Weights of a small audio captioner: decoder norm layernorm.
Rows from block 10 of the audio encoder of a small audio captioner, named by matrix and row number. Rows with one number belong to one channel. Each number is 128 + 24 x the weight over its row's rms, rounded and kept within 0 to 255. All counts start at 0. Numbers have three digits each.
After each channel's rows are labels from the 100 clips, of 14976, where the channel reaches its highest value: "responds to" is what is common among them; "band" is the frequency band that holds the peak. Only what is clearly more common there than usual is listed. The data: short pieces for a synthesised band: melody, chords, bass and drums. In brackets: how many of the 100.
# sq0: squeeze pointwise conv (encoder.blocks.10.sq.0.weight, 96x384x1x1), inputs 0-127
# e10: expand pointwise conv (encoder.blocks.10.e1.0.weight, 192x96x1x1, transposed), outputs 0-191
# e30: expand 3x3 conv (encoder.blocks.10.e3.0.weight, 192x96x3x3, transposed, each kernel summed), outputs 0-191

sq0.13:153128109118134128126130128128131133127126041127117129128127131127129128121124127128131129058134127129126130129128127128127127130132128132129128127129126129129129125129126128114126140123125125127129124127129128136132173129124129129116125130127129128126127129128129125126129128131000130128128136126128138129127126053129129131128128128128120126129127125140134131126129129129136130114107
e10.13:131128130129128128130128133125128128128130126123128130128129128129130133128207000128124131130127128128127134128129128128119127129131127128127128128132134128128128128128124146125029130127128122127128107128130128126123128130128126129128081128189134128126190130127130128147111128131130129131128128128129128129128128134130124128139129117137129132129128127127127128128128128128129128113128126124129082127128107045158127128138128114128124129130118128131118128141127129130118127118128129132117119129128130129126128130134060129128128127127130128129129128125128128128133127130126135000
e30.13:119127159125124135136076133127107115146122165126200122142132131137117105119109116102126053132125137118137142129115098117156170128098105113108131124120116127111128128137133132117135134129148162110130128113081111133143137205123153132121113137139128104128171122095136097133147134133113182074120122128064117053084118130084125140131212119107139128127135128141129126119133128120157112091128073115140135114160113146121116122103155164114133151128090117122114117125127119129126122081138128069072226139119128152126118121166125122154128098127105128130128133111156128135114122124122162131
responds to: saw pad (41); tempo: 80 to 90 bpm (35)
band: 250 to 500 Hz (79)

sq0.21:126128133127129128130127128128129128128129130127127128128129129152124128127127128126133127142125128127128129127130137128128128128128128127131127159128128128127128131127130129128127124129128129129159127129129128127128127135129127190127128129128125130128128129128127126128128128047129129128128126129128128131128128140128128134129128127129127130129128128129133124128131128127130126127137
e10.21:127128130129128139130131125127128126134130126128128131129122128146128123126129128129128118129126127128126129128083133123126129127130128126129167128138129128126128127128127026126127129128128128130125128133120128128127128019128124128127123126130127128127127147128255129129128128087129127127128128129126126128128117132129128128126132129130129077122128126119141128054128128126129128129128128129171127128127129127132129140128128129125129123130127027158127082129124138154122128121128128017130128096128128130061128128127127130128141127129130128132129128131128126128128128122128127128
e30.21:139135125136150129117121091085103121128128123140096087104143124126119130077122102108162073125136118125123139128133152081048100128157127129138120092164133107123128125132129128123140118127126134088075128168119103126157111132118133119166078107151131125128097106139143122144105141128127119130121114128139137134100092118120145076143122127103133128138108128131228074134111127102136118107128125133122134055140128125130105102132075108122129122128116173131144127137133149129129107120142128124123136087103103081078138100112123130165128125142098128101128164134239095148138127126120140105
responds to: bowed string-like (71); melody instrument: bowed string-like (66)
band: 4000 to 8000 Hz (95)

sq0.68:125128138105126126127127127129129127126140140129126128129129129123132134138134128126111125129127130129134116127127094127128094115130128127128104120128128127129128129128129125128132129128126114104124131128128128131127097126127127125128120126153127129120128125128126055126125128108128124128129163129128129128131122142125127130128128128125127127129128122129155145128143124131128135129128
e10.68:127127128129128130128127128111128000130128135128127129127128128126101127133130129129129127129128130128127128128129127128162066120130078133128127128005128128133128128128128128128128125128128128129119124127128128128128128127128035110127128115126129128127131126128125128129129123127129128127128128128128133125128128127138129128099127127129089128110128119128126128128127128132100128128128128130126128128127129130128060065128128126128130134128128128126128106127073127129129128143128124126134128128128111071128128128105127128128129128069128128128128128124128128128130128128115128129
e30.68:127125126137125127118136118103164141139000109123078150122115126114130128113118153119125147136127138118118141139111185147106116128126136148125095181090130113130128090136127126114132132128137122124143128120135125143136117095124125129140118144162124119128120125147124137131098080165134137135120119128124152213129135134165159130244110124135110128139147128122134131155123128153117166150128043029114104158180147124128134140121134129121111121128129132120124150129121117128125131107128128138127118132131146136129113160134111135124128142125137128117128126179134144131128133150126126150
responds to: saw pad (45)
band: 1000 to 2000 Hz (80)

sq0.41:128129128128128128131128128129128128128127129127128128128128128127130124064128128243128128128129127127142128128128127128128128130127128128128128127128127128129128127128128128128131133127128128128128128129128128128129127127129128128128128128125129127128128128128128129128128128128128128129128130128126128129143128129128128128127128128126128128128128129132125128127128128128128128128129
e10.41:128128255127128128128128128128128128128128128128128128128128128128128128128128128127128128128128127128128128128128128128129128128127128128127128128128128128128128128128128128128128128128128128128128128128128128128128128128128128128128128128128128128128128128128128128128129127128128128128128128128128128128128128075128128128128128128128128128128128128128128128128128128128128128128128128128128128128128128128128128128128128128128128128255128128128128128128128128128128128128128128128128128128128128128128128128128128128128128128128128128128128128127128127128128126128128128128
e30.41:126169140128124125130092126123130132112118129166127125134057136125141127165148081128111120128130134123127124132143150149078119128092120130140096087168125118110128127047129132128123133129120201138149126072131137130158119122139136105167079133147119142128097139155153172125121163136155149126169143128113125128126151107128149078146049144128137128136127128127131035116121128137141156178128085124129036155137136154126124132129062114129120157128130129132090168139143128129121129120156128152130157112136129146139126151122111134139128130130186128105128111099136135156129138124136133105
responds to: bass guitar-like (44); tempo: 70 to 80 bpm (36)
band: 250 to 500 Hz (100)

sq0.22:128128128132128128127128128128128128127128128128128128128128127128129128128128128128128128102128128128128128128128128128217128128130128129128128128128128128127128128128128127128128126128128128128128128128128128128129128128128127128128128128128128128128255128128128128128128128128128128128128128129128128128128126126128128128129128128121128128128128128128128129128128128128128128128120
e10.22:128128128035128128128070128127124128129128128128061129090128128128128128221128128050128128128128054128128128128127128128128128128128128188032128128128128128172128128088128128128128129128091128128128128128128107128128128128128128128128128106128106101128128128128128081128128128128128129128128112128128225128128089128101128128128066077128128128129128128128128072128128128189128107128128128128128056128128128105128128128128128128128128128128128128128128128128128128118128128127104128128128128128128128128128128128128128128128128128128047110128028128128128128128128128128128095128
e30.22:132138127123126128133106130130128141127132124117130128128127121107130120137128129126105039142126126124118126141137114130133130127128114113124133128126125129129128090130115120126128137117130132128132100110131126124136133142127110128126116124131127131128125150115114129128135126125131130126126129128124126116127128104125130142131131128127127104129137116130123146124131120129255131130082116126128102147137118131129131125128169121125123123104131121126127133127120124116000122165135125129116125139124124123126129127135128100134128141123128112122117129131124139125127133130133107132
responds to: clipping (85); text has "clipped" (85)
band: 1000 to 2000 Hz (84)

sq0.43:127128128129000128129128128128128005031128127128127128128128127128127117128128128128128128128125120128128128128129128128128128127127128121126128128128128128128128128128129128128128128128255127128128128128128128128128131128132128129128133128128127128128128128128128128128129128117128128128128129128127128128145135127128128128128128128128128128128128128128128128128128128128128128128128
e10.43:128128128128128098128128128128128128128128086128128129128128128128128113128128128128128128128128128128128128128128128128128255128128128128128128128127128128128128128128128128128128128128128128128128128128128128128128128128128128128128129129127128128128128128128128128128128128128128128128128128128128128128128128128128128128122128128128128127128128128128129128128128128128128128128128128107128128128128128128128238126124128128128112128128128128128128128128126128130128128128128128128128128128128128126128128128128128128128128128255128128128128128128128128128128128128128128128
e30.43:134110107104072130113108196133069091143126129121128130122099122124149123133098118119147114070140041127151147124133113127116100128122134132140126112084080137105128146126034146128151225134134131095124127126101128143099138090143124125134107141137086128128122124135121130121119129131083164126121106128139154104132166123154115140108129100089126128122119128138122133165128128119188118132128144161120129083058098113145123129133132132127115168128123180136150093113137116128125105098144128126127129129130136133132130131117115170143128107099139128126128144118125145139110059174096109132
responds to: organ-like (41)
band: 2000 to 4000 Hz (56)

sq0.20:129128127128128128131127128128128128129126126077128128128128128116130062128128130128127128136122128000135127128128127128128128129076128128126135123127106092128128128127128124127128129128128175212128128130128130000115125128132127129127128126125128128133128128129128128128129128129127128128133130128127127066130129128126128127126129128128128128128128132127119130100130135094127130127133
e10.20:128128128128128128128128128128128128128128128128128128128128128124128128128042128128128128128128128128128128128128128128128128128128128128128014128128128127128128128128128128128128128128128128128128128128128128128128128128128128128128128128129128128128128071128128128129128128255128128128128128128128128128128127128129128128128128128128128128129128170128128128128128128128128128128128128128128128128128128128129128128128128128128128128128128128128128183062128128128128128129128128255128128128128128128128128128129128128128128128128128128055128128128128128128128128128128128128
e30.20:134141124138144125114127102134115125110133125034123129127132101119120132129145108126125094078151140161133129128108127133116131128095149126143142143034129145111128116139087087114150177128121069127131128158125128151117140133123151122134120131111255124128124130117163122128163143128134102109135128128133134136102100131123105126134099132120145128121094128101127129136141128137125130148128119126124057104080120120122043157123122129130070127128129135118124115085135152128131105126120128122112129114158126117132122109162140096117128118117126128124128148126130118111077130139132101142
responds to: vibraphone-like (43); melody instrument: vibraphone-like (41)
band: 4000 to 8000 Hz (60)

sq0.46:129128131138125128129127128128255122122127129130131128128133128127110128127128128127130127127125127130127128127128127128129137125127130081129131127129134132131128128127128124129128130130128129135127128128128128126128125129126128130130139128128128128149129129128127125136127128128128129128127123125129128128129128129128129124134117074116131127128138128126215118135126128130129125131127
e10.46:128128128128128130128128128128128128128128128127128129128128128128128127128128128128128127128128128128128128128125128128128128127126128128128128128128128128128128128128128129128127128128128127128128128128128128128128128076128128128128128128121129128128128128129128128128129128128128129128128128128128128128128127131133128128127128127128128128128128128128128128128128128128128128128128128128128128128128129127128128128128128128128128126128128128128128128127128128128128129127128128128128127128128128128128128128128128128128128109128128128128128128255128128128129128128122128128
e30.46:129122000114120127127104122130129131125099116124000129123118128134131125148127125116129136132138157127125126130134133136129139128128118128127102135121127120132128120116141075123129122129122131130121128001129122126127090122108073140131118130130136128128120142126131143129122134129124129130103118128100101132135127129132134148124016127137123128118127128119135116124128128131134137143128118123121081134121127122138135123123132109130125141128101123133126129121128122128129128134121128172130088129126123142135082122123104123131128137127133128157128118108137128130077129107137093129
responds to: text has "four" (27); tempo: 120 to 130 bpm (26)
band: 250 to 500 Hz (100)

sq0.58:129128127129084126128129128128127092086129128087137128128127127126114128130128128125128128130131128104130133128128127127125128128129128045130132127000088128142128127129127128129107122123127132140132126128128128088117129133132124082129127127108127128129125129128128127127168128128127128128127128128128126128127127121128130127113127129127133128128128129126127127078122127000122126129130
e10.58:149129128156128134124158135128128131130125129132133128142173128128129129129129128161127120114131152128132128128129127131115128127128113129160128128131127128129128128128126143126135130125128130136127142127130128127126128124128130127126129148129133128131134128104000131089130127127114128149128128129128129129128129127130127128127150204120130129129128127131141128140129128129129128127128127121004128124126132103078128128129128129128121119128129128125129126128128129129124104130128127127126132134128127132173128127126136127128129138128153128129165128111128126128127127132120132128
e30.58:154090134112140128106110192124125146097120121114125201109128130137113127128184133127131123141128114185123119120112141130177138128142100131128129131038134112110128117116125142122120175130123126133145128135132149145125131105116130138102122211112148065128096139119146107136129133118108110108139134128133124110145140138131098143107147114115134128120124128121123128118200128121134096127128139125112127127131119150111130123147140136130103255128122116103138091129109170128128104103147128148053126126143125126138127137129123153130128131121122128126128117162150097110143128127127135129
responds to: saw pad (84)
band: 2000 to 4000 Hz (99)

sq0.44:128128121128128128130124128128127128128128127128127128128101128255128128141127128128127128128128131128129128128128130128126123127125128126147129255128127128078128128128128128129129088128127128129126127128128128130127131127128131130129127128128130128128126128128128128092128128127079128128130126128124128128127129128128127129128128128148128128128095128128128128128128127128127128128128
e10.44:128128128128128128128128128128128128128128127128128128128128128128128128128128128128128128128128128128128129128255128128128128128128128128128128128128129016128128128128128128128128128128128128128127128128128128128128128128128128128128128129128127128128128128128128128128128128128128129128128128128128128128128125128128128128128128128128128128128128128128128128128128128128128128127038128128128128128128128128128128128128128126128128128128128128128128128128129128128128128128128128128128128128128128128135128128128128128128117128128128128128128128128128119129128128128123128128
e30.44:126111128103123132111161137103129144123124126161134146125229143128132132075131142116058139163096113105120130127158135128074130128128026128112097129125130090104128119144127110143120131129152125074137128134130141106130101122128128145131124198092132122128114128119133133129097130106075176125103119128106124144103237152135138093119136089124092128145135128143114161114125129121210115127128060134103131126130118159129110101130130148113145139128136150125136120115129124129098138123115128128127101136139125089128125139112138160123128135128126128101128161111153126125103139122123101109
responds to: key: F# minor (86)
band: 1000 to 2000 Hz (91)

sq0.14:086128132128128129129128128128117127128130127128128128128128124128125128127128128128128127127121128129100125127128125129127129000127128128108128128128128129149127128128127126127128127127128128128095128127128128130127132107130128128127128127128128132128127128128127128128128128068129128128127128047128127127147128129128128128129093125128128134127129129128127129128127130128129129127127
e10.14:131128128128128127128129128128128128130128128127128126128128128128128125128123128128127128127128128128128129128128128128128129126129129128128127127129129128128128128128128128128255000128128127129128126128128128128128128128128128128128128129128041128128128128125128128126128128128127127130128128128127128128128129127129127128129129130128129128066128128128130128127128128128128128128128128129128128128128128128128129128129128128128128128128128128128128128125131128127129125127128128128129127128128128130128128146129128128128128230129128128127128128129128128129134128128127019128
e30.14:126141139132128128139139159121213140111100104127116111079129124137150118099142166134143143139117079129125133147145141195129106128149110134183129152097136135157128130140132160131130184129120114128120127123154118154132109153110132123147103120146139128128134106135122130130126119153123128122168120128145122119126133130037180128173139170046114128130126128122130110114134128115140219159128079116147127149128166120140081136165143125145121121128112134158162127110039125129129127121125128138129124133126133125184115153132070123119128179157151128121127119151124136161140135120118156122
responds to: saw pad (72)
band: 1000 to 2000 Hz (55)

sq0.38:128128128136128128126128128128128128127128128128128128128128123128129128128128128128128128101128128128128128128128129128204128129130128129128128128128128128127128128128128126128128126128128128128128128128128128128129128128127127128128128127128128128128255128128128128128128128128128128128129128129128128128128124127128128128129128128110128128128127128128128129128128128128128128128112
e10.38:128128128057128128128070128128122128129128128128059129094128128128128128235128128042128128128128064128128128128127128128128128128128128225056128128128128128198128128092128128128128129128097128128128128128128105128128128128128128128128128109128103104128128128128128087128128128128128129128128110128128226128128094128108128128128068089128128128129128128128128057128128128217128103128128128128128067128128128107128128128128127128128128128128128128128128128128128128126128128127104128128128128128128128128128128128128128128128128128128058110128046128128128128128128128128128101128
e30.38:131141114125126128132113129131128143127132112117129139128124122118130121138129129126112073144127126122125129139140121130136134102128121115125132128125123128128128104130109114125128136117130132128133101107131127124138134140128109128126122124131127131128127153112124129130133126125131118125116129128123127129126128099125140145137134128131126098129139064133123139128130118130254130130068111125126103149133117134129131123129167122120119137118131122126127137126114119096000124160134108129117125150124124125125130126134128110134128145125128091123123130131125145131124137130134108132
responds to: clipping (81); text has "clipped" (81)
band: 1000 to 2000 Hz (85)

sq0.11:128128128128128129127128128128128128128128128128128255127128128128128128128128128128128128128137128128120128128128128129128128128128128128128128128128128128128255128128128107122123128128128128128128128128255129132124126128128130129040128128129129128128128128128128128128128128127129128128128129128127128122128129127127128129128128128129128128255128128128128130128128128128129131114128
e10.11:176128128128128128128128128125128128128128128128128128128128128128128129128128128128109128128128128128255128128128128128127128128128128128128128128128128128128128128128128128128128128128128128128128128128128128128128128128128128128128128128128128128255128128128128128128128128128128127184128128128128128128128128128128128128128128128128128128128128128128128128128128128128128128127128128128128128128128128128128128128128128126128128128128128128128128128128128128128128128128128128128128128128128128128128128128128128128128128128128128128128128128129128128128128128128128128128
e30.11:164137098124110128153063129126095152119053117135119128160123142081144126134126124146124092112155122214108128129119140130123083128111122137162143097140157117177128142157128125129081114129130159127149129129125125112145148142148116150111127113163127101128126120116137140129096139121100139118095123128110102114152144125126100133105130130136146128164119128114112095070153128119114128119128119112134086117119127135136133159081136090142097034128119155129134145129148250130128111125091128158113116151122126116123097143131123085129128120122130128130128123121193102101128128117129083143
responds to: key: A# minor (48); key: G# minor (34)
band: 250 to 500 Hz (51)

sq0.34:127128130130128128132130128128129128127131128129128128128140128129139128118129128129126128128127104128135124128127128128128128150139128128126128129128129130128128128130127175128129126132130128128130128128128128127132128129128131130128129140129128128129128127128128127129128128192128127128127142126128129138129077130128128126128134132110128129128129128128138128129061135128127127129128
e10.34:130132127135128143125129126128128131127126122149128128126133128119134121124129128136130131117128139128129150128128123128132128127114077124133118128147151129124128128128118125121100230128128149145130135123130128126116128128128130127114125134121219128128143123100129128126128131130115129130128128130129123132128128124000130128130128129124130131155128129128129128133131128124133128129128126021129140128120128125123129130130128131128052131127128128129128129127126104129127098128128131130128148131128127118138128128125129126128135111128132128112134128116128129128104000130127132128
e30.34:116132155103127130147117128127094097126126117134130115143142104091110125153165140119126127126161116093137133110132080123117112128131103094150140123218131122123128111132135131098132165127134114137139129136133141145115164126115162113118168037139106178128138124112100094121127142111144123212131137128186123118119128091119111131130130137104119128151137128125127126181170128125137135089128130151130210132123130120106136132115131131059183097128136094127112113126122143130129124127199128074139100138136137148118123113116101121089128130136080128128128068165137141116145113127145101169
responds to: vibraphone-like (67); melody instrument: vibraphone-like (62); text has "muffled" (32)
band: 2000 to 4000 Hz (58)

sq0.92:128128128136128128127128128128128128127128128128128128128128126128130128128128128128128128089128128128128128128128129128227128129129128129128128128128128128127128128128128127128128126128128128128128128128128128128129128128127127128128128128128128128128255128128128128128128128128128128128129128129128128128128125127128128128129128128114128128128128128128128129128128128128128128128112
e10.92:128128128091128128128063128128128128128128128128079129100128128128128128227128128096128128128128083128128128128128128128128128128128128227088128128128128128255128128102128128128128128128108128128128128128128128128128128128128128128128128112128118110128128128128128101128128128128128129128128126128128220128128099128116128128128082088128128128129128128128128101128128128255128128128128128128128079128128128110128128128128127128128128128128128128128128128128128128129128128127117128128128128128128128128128128128128128128128128128128091113128081128128128128128128128128128109128
e30.92:131135118131126128130122129135126145129133116117129146129127122126130119136129129125099096141127126121126142135149117126136143128127131117126133128123121128129128109132105111122127135114130132128133091106129138124138135141127109133123129125131125129128127151115110129130134126125131131123119129128123128119126129104125129144130139126131119121130137072141122134128129116129218130130062101125126119151138105133129132124129168122120126130121131122124121144126144122105000130150134100129113124158124125122126130124135129122131128136124127112121125128132123140146124136132134103131
responds to: clipping (81); text has "clipped" (81)
band: 1000 to 2000 Hz (84)

sq0.49:123128129130124128127117128128128125128127127127128129128132125127130113125127128135122130177131123127133129130128200128040129228125128121128130127126128126126129129119129145129127130123130130129130122128129128104116133126129102126128133131127129128126027127128130118131128128128132126128172170132128130125126128128128127127128128128127123127130130130129127128127129134124129127128136
e10.49:128133125143128128128132142128128126127128127134127134127134128000133123120130128142128137129127143128128129128131128127145128128129122120140100129128129128120128128128129161129093136131128134131128152128129128127130128128128114107086130130129160128128132108128052128120116127128128129128128128128129113130030127128129128128127128154041132129130128128127130128133132128119133128128128127125090134134062113132122128128127128129128125131125127128126127128128128128148129128138128127128128134128128100119136128128128099128128128130128141128123145128127128127128111000129127255127
e30.49:149114131114108129111106164139120099157073150127100123111129125129124145134152092106124112120130124124159133126094155065131081128106132097078091137143071075127128120087141143103124136129130123109158128133125132129125129107158132103117068139053127109128127140115133124152049168153142090132118132128158113164096136135161127133127127113111090128092134128118118135114118128114126150108128128129047091124071082154126116110146075146104141082128099114103111115109141147128127114109110128130133079102141129141120119128104077136126128132127123128128128131117195139130117124097116086096
responds to: key: F# minor (41)
band: 1000 to 2000 Hz (53)

sq0.72:129128127128126129087132128128129124127127127128131127128128115128110125128129128129128128128129128128127130129143129129127138128128128122075128127000128127130127131135128127127126128128129128129131129128113128122125128123129128129127128129127129129129127128128129126128166128128130127128129132136128127000128128128128127122128127127128129127126130132127128127128127096000129126127128
e10.72:127129127134128128128130129128128128131128129164128129128194128000128127131130129135128125128128135128128128128128128127128128129127115130134127128132128128130128128128127246127128129129128168128126158128129128129128128127128129129098129129129128128128132076127000128123124127127128128127128128128128130129128129128130128128129129148000128137128128126127128128170128128130128128129128129128072138129097125127094128129128128129128128125127128128128128126128129128129128127137128127127128167129128128129185128128127130128128128129128133128128136128127128122128128128129127128129
e30.72:148120158080131128120127125125102137141131120131132154095112143146144134130143131144096127131120120248133135127104180121133158128126067098088134126124118119123128111072138165127149186129122139163148128145136139143121115128124142133105104135118153123128171119124134146147113126111110113133116124128114134111137132146106107159090136124104132128141126128113108124122151128129142091137128134124120131124143135167136126121161146140104062158128114073102127128129081223128128126118115128157096045132137122130121127151135124122092128121041150128133128105176074102131140127125122125148
responds to: saw pad (51); string section-like (42)
band: 2000 to 4000 Hz (90)

sq0.0:128128128128128128130128128128128127128129128128128131128128129131128127129128128128128123127129128128128128128129118128128128128128128127128128131128129126129131130128128128128129130125128128128127128128130128127128127125129128126128128128129128128129128128128127129128130128128128128128129128130128128126127128127128127128130128128132128128130128129128128143128128140126128137128128
e10.0:129129103128000127127130129126128125129127127120128133128127128127129129121129129128129141127127127128127129128128128124125128129129128119128128130128130129119128128128124129113129126138128065133128126128123128128109128129128128128129128129129125128126129128128128128128128128128127135129128128128133120129128128128125128128128128127129128130128128128124136128127129128123129128128128128128128109138129128125127128129128128128128128147103127128128128128127128128129126128128128128128128111128128128128126128128129128128128129129128128000128128128131128128129128130127128127129
e30.0:129219113139123129141123119125128126235127164118096128127112109124127126133132126129124133120126128127169144190142137125130127128122129133144119132143127128127128126130125125125125129118127129130130124093132124120133123085142131117123126125130132158128124128128129123137123125133159146146129124128115116123132126122128132135128033151137117106126127127141134130135128125126141129122102120128124070119128119118130124128135136128113152124128128128127126255113126123122011255143109126126135124135115132134120086125117108136123128128140129110124126124117126154141101126125128129130
responds to: clipping (52); text has "clipped" (52)
band: 4000 to 8000 Hz (68)

sq0.62:128128128128128128108128128128127128128128130129128128127128107128129128124128128128128128128133128128126128128128123128128127131128128128128128127128129126128128128128128128128118129122128128128127128128128128128126128128128129129128127129130128129127128128128128051128128128128128128128128129128128129127128129129127128128128128128128128128128128127128127129129158128128128128128128
e10.62:128128128128128128128128128128128129129128128128128128128129128128128127128128128128128128128128128128128128128128128101128128128128128128128128128129128128128128128128128128128128128128128128128128128128128128128128128128128128128128128129128128128128128128128128128128128128128128129128128128128129128128128128128130128128128128128128128128128128128107130128129128128128128128128128128128128128128128128128130128128128128128128128128128255128128255128128130128129128128126128128128128128129128128128128128128128128128128128128128128128128128128129128128128129128128128128128
e30.62:106134120114124132130111177098121118144091122124127108115139105108125104143104124125118122125087134127132122138121120117117131128121117124109133133122143142128128123110140101100137126130089163101142128103125125150244120123116109168107121100097143125127104127150113125119116119144175131123111114128118085118126124120120148127127126143102102128110145128142113152124102128119187173079128151120139113124159136114124121127126124127100132132128146132128115138111120135130125126125130128105110112113122000201126022126131066168090128130111084128111128130074124156132120109090124138138
responds to: bass guitar-like (54)
band: 250 to 500 Hz (59)

sq0.78:130128127127128130126128128128128128128128129131129127128128124135118130116129128137128128127130129130128129128255124130129128127130128128129127128000186128128127189128128127128127128127126109128128129128124128127128128126127132128128128128128132128128129128128128126128255128128127128128128129129128128127127130128128128127191128128127127125127128136123127125172127126000127126128128
e10.78:128128128128128132128128131128128128130128128133128128128255128118128128128129128128128128128128128128128129128128128128128128128128123128128128128130130128128128128128128151128128128128128132128127136128128128128128128154128128128124128128128127128128130113128002128128128127128128128128128128128128128128128129128128128128131128128128128251128128128128129128249128128128128128128128128128057130128123128128128128130128128128128128128128128117128128128128129128128128128128128127128128132227128128130255128128126128128128128129128128128128128128128128128128128128128127128128
e30.78:119123131123118131112130126126118135114131118146157192126202158148136130136131156131116117130077106134127099136131168110131191128125090100075130142128179121068128138102164186108134124129127136154131128139163134111126130130125134104129139168123135118128136097124147146122109111128093134131115127128115124119124130143158127129103196115129130128123135128117129119128133128117140114139128079174129159129255181149134130098143134188124127223128127136114130129120112158128129126125099128134119146143134122126130125132134139124079128131112137128120128073119136138107125125125151090116
responds to: key: F# minor (54)
band: 1000 to 2000 Hz (80)

sq0.40:122128130128128130130128128128128128128130129128130119128128127128128128128128128120127128128129126128129126128128128130127128129130128128128128128128125128130119129128128128130131128129128128122119128128116128128129129127108126128131128128128123129128127128128128127128129128129128128128099128128128129128128126129128128127113128128129129128117128128116127128111128128127128128129128
e10.40:127128126128128129128128128255128129128128128128128128128127128128128127128126127128128128128129129128127128128133128129129129128126128128128128128128129128128128128128128128129128128128128128128128131128128128128128128127128128128128128129128128128128128128128128128128127128128128128127128128127128128128128128119122128074129128129129128128127000128129128128127128128128128128128128128128128128128128127128127128128128128128128128128126128128128128128128128128128128128128128128128128128125128128126128128128128129126128128129129128128127128000121128128128128129128148128126
e30.40:130144101121120129233138156126123109129119122068128139110121083169132096128139116125103066114224077131127164130123114105129103128153144142142140125131128130112128093108118091129127140127131120095132128126133124121118111131173132098130130153125115119126156099096118117125150130102138136115140066101134107141126147162135133133129131155130100128130128128130097095185126128128112125128128103149095115144121129136133072120130140105122220134128153089118121118108103128129131108102121128117113125133143134139118102127137110127129128131121134128119128009133128118169123102113153132141
responds to: vibraphone-like (66); melody instrument: vibraphone-like (65); melody instrument: marimba-like (30)
band: 4000 to 8000 Hz (58)

sq0.27:128128127126128128128129128128128128128128127128129128128127128098127129128128128127127128128127128128130128128129125128128128129129128127128128051128129118128128127129128149129128128128128128127159128128128127127128123130146105115129127128128127127127128128128128128128129128132159128128128128129128128120129128128126128125130128128128129128128128129090128128129127123128128128128128
e10.27:128128128128128130128128128127128128128128128128128128128128128128128128128128128128128128128128128128128128128125128128128128128128128128128128128129128124128128128128128128128128128128128128128128129128128128128128128124128128128128128128023129128128128128128128127128128128128128128128128128128128128128128132128128128128128128128129128127128128128128126128128128128128128128128127128128128128128128128128128128129128128128128128128128128128128128128128128128128128128128128128128128128128128128129128128128128127128128255128128128128128128128120128128128127126128128128128
e30.27:138159094120154130116120137128145120116094108166085127114120124111062148132147121112124105094135113194124128125137121133152122128138116120130118097130167107143128118128129081101125128127110170091134128118119131137136106102128131120126138124141131125128122130075079084130139165136126136122128128128126105126088121138119149132135131133124087128118115128121105093131123128134134149000128083119130132124133134124078104150123129136118090130128127138123134127142159215129125103118126128104108094127136122159128111106129114108073128172130014128102128099130125120108135122108124140159
responds to: electric piano-like (55); melody instrument: electric piano-like (45)
band: 4000 to 8000 Hz (50)

sq0.23:128128128136128128126128128128128128127128128128128128128128125128129128128128128128128128105128128128128128128128129128204128129129128129128128128128128128127128128128128126128128126128128128128128126128128128128129128128127127128128128128128128128128255128128128128128128128128128128128129128129128128128128125127128128128129128128110128128128128128128128129128128128128128128128116
e10.23:128128128047128128128071128128113128128128128128060129095128128128128128237128128038128128128128067128128128128127128128128128128128128202056128128128128128181128128094128128128128129128097128128128128128128104128128128128128128128128128109128101106128128128128128081128128128128128129128128111128128248128128095128107128128128070086128128128129128128128128058128128128202128096128128128128128069128128128107128128128128123128128128128128128128128128128128128128121128128127106128128128128128128128128128128128128128128128128128128050111128048128128128128128128128128128098128
e30.23:132137123124126128132116128130128135126132122117130134128123121114130120137129129126111089142126126123121134142145117130132132108127108112123132129128124128129128097130107115126128136104130132129132100109131126124137137142130110124128124123131128132128125152111126130129133126125131141126118128128123125115127128104124130142136131129130129092129139067130123137129132119129245131131074117126128100142133118133129131124128155121127116125121130121126127137127122122099000132165135111129117126137124123124126129126134129106133128144124128090124119129131125141127126136130134112132
responds to: clipping (81); text has "clipped" (81)
band: 1000 to 2000 Hz (84)